{"encoder_arch": "poolformer", "model": "contrastive image-text model", "dataset": "drawings of small networks of dots and links", "train_examples": 195000, "image_size": 64, "crop_scale_min": 0.8, "horizontal_flip": true, "tokenizer": "char", "vocab_size": 39, "loss": "sigmoid", "embed_dim": 128, "encoder_norm": "layernorm", "encoder_norm_position": "pre", "encoder_activation": "geglu", "encoder_mlp_ratio": 4, "encoder_parallel_block": false, "encoder_inner_norm": false, "encoder_drop_path": 0.1, "encoder_patch_size": [4, 4], "encoder_conv_stem": false, "encoder_depths": [4, 7, 4], "encoder_widths": [80, 160, 320], "text_encoder_causal": true, "text_encoder_width": 192, "text_encoder_layers": 8, "text_encoder_norm": "rmsnorm", "text_encoder_norm_position": "pre", "text_encoder_activation": "gelu", "text_encoder_mlp_ratio": 3, "text_encoder_head_dim": 32, "text_encoder_fused_qkv": true, "text_encoder_bias": "all", "text_encoder_qk_norm": false, "text_encoder_layer_scale_init": 0.1, "text_encoder_parallel_block": false, "text_encoder_inner_norm": false, "text_encoder_drop_path": 0.1, "text_encoder_positions": "learned", "init": "torch_default", "residual_init": "none", "optimizer": "soap", "beta2": 0.95, "learning_rate": 0.0021, "beta1": 0.95, "shampoo_beta": 0.95, "eps": 1e-08, "precondition_frequency": 25, "max_precond_dim": 1536, "one_sided": false, "adamw_lr_other_params": 0.0016, "max_grad_norm": 5.0, "max_steps": 12300, "batch_size": 256, "epochs": 16.1, "lr_schedule": "cosine", "final_lr_fraction": 0.1, "warmup_steps": 360, "weight_decay": 0.2, "adamw_weight_decay_other_params": 0}
Rows from block 4 of the image encoder of a small contrastive image-text model, named by matrix and row number. Rows with one number belong to one neuron. Each number is 200 + 30 x the weight over its row's rms, rounded and kept within 0 to 999. All counts start at 0.
After each neuron's rows are labels from the 100 images, of 14848, where the neuron reaches its largest size: "responds to" is what is common among them; "colour at peak" is the nearest of a few named colours to the mean colour under the peak. Only what is clearly more common there than usual is listed. The data: drawings of small networks of dots and links.
# gate: MLP gate (encoder.blocks.4.mlp.gate.weight, 640x160), inputs 0-79
# fc1: MLP up (encoder.blocks.4.mlp.fc1.weight, 640x160), inputs 0-79
# fc2: MLP down (encoder.blocks.4.mlp.fc2.weight, 160x640, transposed), outputs 0-79

gate.322,220,172,173,146,225,209,209,209,204,239,199,157,189,200,209,239,212,207,197,224,177,239,239,216,181,252,200,167,219,161,152,205,141,208,155,205,218,243,263,169,209,146,224,225,224,149,204,189,228,193,206,175,234,168,246,231,229,233,211,143,184,187,190,219,198,167,166,177,197,162,167,173,180,176,227,205,197,209,131,175
fc1.322,207,193,246,251,214,216,195,176,221,165,233,165,171,216,212,280,224,217,204,155,225,199,155,148,210,218,153,196,177,200,194,195,216,202,226,264,200,231,152,235,210,232,184,222,185,214,230,169,185,214,188,205,166,188,144,178,201,178,181,217,189,171,191,165,181,202,203,222,208,199,188,161,221,196,203,231,193,194,209,246
fc2.322,189,193,221,157,244,234,204,188,222,230,237,211,211,216,214,268,225,224,206,219,210,207,179,221,198,251,209,180,224,145,175,166,204,162,158,188,199,196,216,185,186,203,215,244,214,190,242,266,176,223,268,180,276,218,157,202,225,190,223,193,189,171,203,236,206,208,203,195,228,186,166,206,172,185,205,251,156,201,170,186
responds to: star
colour at peak: grey

gate.412,172,189,210,221,195,192,211,129,201,200,133,148,215,188,202,241,147,202,216,192,175,189,242,166,215,218,181,180,150,218,202,209,145,224,198,200,179,193,115,189,179,244,179,219,189,221,194,208,223,199,208,188,207,208,225,202,173,196,240,180,229,174,197,180,205,166,166,214,165,188,194,169,228,193,148,260,201,184,164,184
fc1.412,151,178,215,152,229,206,202,255,209,193,254,163,180,204,176,217,194,233,185,216,216,206,207,199,208,159,219,195,231,190,196,211,231,186,212,201,190,154,290,226,174,147,226,195,237,145,187,218,196,223,211,180,207,200,214,218,192,229,204,184,148,167,183,179,159,223,218,200,243,243,203,224,174,180,225,162,254,196,209,208
fc2.412,200,136,236,211,154,214,162,124,229,166,185,193,199,181,200,197,252,233,208,200,199,219,195,245,198,180,210,113,143,138,217,235,211,218,201,201,164,214,189,194,173,248,222,183,269,226,227,204,197,180,233,188,184,182,196,215,218,217,198,147,214,211,245,180,216,138,225,225,238,219,218,200,204,195,227,190,203,207,197,177
responds to: laid out on a circle; ladder; eight dots
colour at peak: grey

gate.184,153,192,238,149,168,220,144,202,202,166,144,228,155,219,169,232,215,183,201,213,235,205,222,202,194,167,228,165,272,181,209,201,197,196,187,197,146,181,257,163,192,223,192,169,218,226,158,212,194,198,263,190,191,177,195,166,184,171,214,179,136,224,221,256,168,225,187,218,194,180,225,234,196,177,196,185,181,201,212,209
fc1.184,193,198,210,165,217,212,169,196,227,156,191,182,191,210,177,228,125,142,184,197,184,192,147,240,192,177,199,153,201,188,214,182,213,195,245,218,184,177,230,174,201,189,222,169,232,235,248,219,198,191,198,261,188,178,211,188,216,172,161,177,158,211,231,273,165,201,220,198,187,214,187,215,213,189,199,188,208,220,204,182
fc2.184,209,188,138,191,180,208,212,241,143,240,174,216,204,189,174,182,205,251,206,242,230,187,238,195,182,188,189,218,199,263,171,202,196,179,151,197,194,188,190,179,186,209,130,195,244,186,208,239,240,261,204,214,161,227,268,186,200,177,164,253,169,157,167,171,196,236,209,187,223,235,180,153,227,191,132,225,186,210,206,192
responds to: complete; nine dots
colour at peak: grey

gate.409,205,179,233,198,187,243,197,208,179,177,200,160,208,160,181,197,137,215,243,233,203,227,225,181,216,221,218,259,155,178,243,205,219,193,219,169,184,162,176,215,201,167,211,162,200,175,250,162,159,234,240,196,213,199,185,208,203,239,194,174,278,143,198,208,205,210,166,163,212,187,167,242,192,215,164,285,182,192,152,241
fc1.409,220,188,154,220,221,210,219,233,191,247,208,246,209,234,219,266,225,246,158,153,215,144,191,160,157,210,167,180,226,257,178,200,149,186,182,201,207,212,206,165,176,251,171,193,189,195,182,232,237,159,142,187,217,214,224,165,206,164,183,222,152,219,185,170,178,201,227,228,225,222,191,194,203,219,193,143,204,207,224,235
fc2.409,218,216,198,227,197,258,213,240,157,214,237,197,197,205,201,196,244,165,198,197,195,264,206,199,241,213,217,143,160,151,220,205,228,184,189,210,202,163,164,227,228,153,154,150,176,155,222,238,184,196,174,236,211,123,216,236,185,189,197,162,251,242,181,226,222,230,180,131,182,222,183,205,206,191,174,272,198,214,207,199
responds to: complete
colour at peak: grey

gate.418,205,171,194,167,160,178,214,240,193,222,205,220,243,199,190,188,146,194,258,219,230,230,217,219,183,132,181,259,253,174,283,209,242,161,178,194,251,225,190,204,160,239,233,208,180,211,206,217,218,200,224,187,210,198,220,160,185,151,233,151,182,181,219,188,203,166,176,208,176,215,156,241,164,220,211,140,223,209,247,201
fc1.418,187,171,173,286,270,206,194,220,191,195,221,165,260,213,171,228,154,238,178,199,210,179,221,203,171,189,191,198,218,207,254,208,260,181,199,197,213,252,234,233,175,202,186,167,143,214,249,158,222,193,230,205,161,183,223,172,175,156,173,185,195,179,149,194,173,255,200,155,143,231,181,204,168,240,188,203,182,201,167,215
fc2.418,204,223,206,209,188,143,192,246,184,184,238,214,211,210,197,187,191,153,191,203,209,166,231,167,233,228,204,138,214,122,137,190,199,173,244,192,189,142,214,187,142,207,250,200,250,212,226,181,266,199,170,218,205,201,212,234,208,176,196,211,229,248,207,248,194,179,207,165,244,168,202,211,237,198,166,179,195,229,198,172
responds to: laid out on a circle; complete
colour at peak: black

gate.200,180,223,183,234,197,210,175,157,195,227,189,184,178,144,183,227,165,254,186,196,219,187,246,181,232,180,175,177,153,201,217,199,186,241,146,156,213,180,182,237,197,202,176,184,170,153,159,230,204,197,163,194,197,214,272,167,161,166,196,173,198,230,204,218,224,192,172,178,171,220,203,193,174,171,175,269,176,174,211,187
fc1.200,186,144,225,163,146,209,211,247,154,192,255,259,146,136,153,199,174,225,175,167,134,175,181,232,213,180,193,210,228,242,238,206,210,214,269,178,214,210,231,222,222,216,178,180,180,176,194,143,192,173,192,200,222,221,159,158,192,245,166,234,267,219,205,191,133,202,136,249,199,180,183,187,201,194,134,242,223,177,218,179
fc2.200,269,256,207,216,211,147,179,180,194,162,179,254,195,202,212,212,241,158,212,265,200,161,145,166,190,225,198,131,176,176,175,211,198,228,136,215,178,167,215,217,159,184,213,191,263,226,216,237,192,205,200,184,201,191,210,188,180,164,216,208,203,152,207,220,186,203,240,241,196,238,208,230,181,234,187,194,182,245,209,142
responds to: laid out on a circle; star
colour at peak: black

gate.620,183,186,168,178,211,197,198,218,242,248,197,212,197,210,184,201,231,126,184,236,185,194,209,184,241,208,201,192,158,251,167,181,246,181,178,183,192,196,208,151,216,256,168,251,186,212,214,207,229,208,172,174,207,170,188,259,168,216,183,218,264,195,235,176,235,163,216,186,211,247,176,243,149,145,178,178,164,194,199,198
fc1.620,239,185,220,249,228,202,220,150,193,189,208,246,181,142,167,261,230,177,240,221,200,132,227,167,216,226,204,234,231,212,192,184,141,241,160,224,192,214,200,213,190,183,202,165,193,180,197,205,198,232,141,219,186,172,261,149,201,197,163,177,198,224,228,211,217,208,213,250,163,183,183,183,184,219,167,185,228,178,194,201
fc2.620,201,235,197,152,211,218,240,279,189,201,196,202,168,243,209,203,243,224,180,189,244,182,161,174,190,207,141,188,220,202,145,164,181,227,214,194,189,197,203,186,197,206,207,187,182,203,201,264,171,211,239,224,237,220,210,176,240,183,134,179,147,188,186,251,159,263,225,228,212,246,234,181,173,181,242,199,189,215,247,181
responds to: complete
colour at peak: grey

gate.20,238,181,169,232,169,196,214,137,222,176,196,208,212,205,200,219,227,179,148,170,185,210,184,167,218,203,227,269,225,175,157,183,210,176,195,218,220,224,271,155,234,203,241,161,199,206,208,195,233,179,257,218,235,200,178,191,225,218,227,211,204,192,186,209,186,195,184,234,197,148,143,202,151,226,168,153,186,190,288,223
fc1.20,285,193,178,213,211,189,237,247,234,204,186,206,211,197,180,184,171,175,196,220,181,199,199,173,232,208,112,155,172,179,222,235,223,134,176,194,207,217,229,209,201,162,210,242,185,211,194,227,180,205,172,213,175,216,228,188,192,229,215,176,208,272,207,171,177,260,235,191,187,202,210,192,188,194,186,219,201,240,187,212
fc2.20,145,191,238,215,216,178,207,130,272,170,171,194,174,183,182,203,187,224,213,175,255,239,214,235,214,159,187,236,232,171,211,187,197,232,163,214,172,182,218,250,231,241,211,230,174,189,187,213,183,184,169,221,206,189,176,178,181,146,164,194,151,250,156,263,191,204,191,140,201,203,171,215,229,224,144,218,261,161,219,163
responds to: complete; nine dots
colour at peak: grey

gate.135,205,239,133,178,204,231,200,190,185,212,146,203,244,166,186,166,225,174,251,226,218,181,220,204,179,230,164,200,203,246,207,244,143,206,211,158,208,208,258,229,200,185,255,257,234,230,154,202,211,139,233,207,215,145,225,237,182,246,214,177,157,239,225,274,255,212,175,232,199,157,194,205,195,226,179,230,190,181,216,202
fc1.135,244,193,194,261,187,204,176,206,219,205,194,188,190,189,245,271,234,160,177,194,246,170,204,234,188,223,209,160,225,202,162,166,184,245,255,172,131,211,168,140,251,168,252,161,226,227,178,188,222,166,247,190,217,226,255,240,199,185,172,208,186,205,196,207,150,191,181,217,220,197,191,202,196,236,250,246,172,163,211,235
fc2.135,184,213,235,181,191,177,218,195,132,226,166,156,191,202,229,162,210,159,210,165,196,204,140,223,214,173,151,170,192,216,192,212,175,180,199,195,187,236,206,165,187,161,204,168,244,178,221,192,160,178,240,205,166,252,190,224,206,219,184,208,239,185,187,220,173,156,265,200,187,233,161,211,222,141,140,160,183,218,163,174
responds to: laid out on a circle; complete; grey dots
colour at peak: grey

gate.283,235,220,225,156,276,229,216,150,193,242,186,249,183,188,176,222,230,174,181,189,217,164,190,220,240,212,247,226,202,214,215,226,183,206,238,220,222,188,201,183,192,228,227,185,223,236,188,204,203,246,138,174,265,208,204,170,220,180,199,241,188,196,123,204,224,207,141,198,172,242,200,163,179,167,237,237,216,208,217,211
fc1.283,243,210,173,205,130,212,214,156,198,162,209,175,148,254,210,219,249,197,157,187,231,179,166,166,164,189,182,214,235,106,162,209,253,180,170,222,176,214,190,229,255,150,177,218,197,217,197,220,213,192,183,211,231,180,180,251,187,186,199,173,228,221,192,181,219,206,175,208,198,255,157,215,214,194,227,178,240,157,252,205
fc2.283,226,266,228,182,240,164,179,156,171,193,224,209,200,179,217,162,142,220,210,184,241,245,230,158,210,241,199,214,228,229,183,196,170,210,212,200,160,225,235,197,146,189,194,184,202,202,195,165,210,184,290,178,267,203,201,120,190,168,208,230,178,227,241,202,197,130,196,222,214,214,204,231,222,167,229,252,138,160,183,178
responds to: star; complete
colour at peak: grey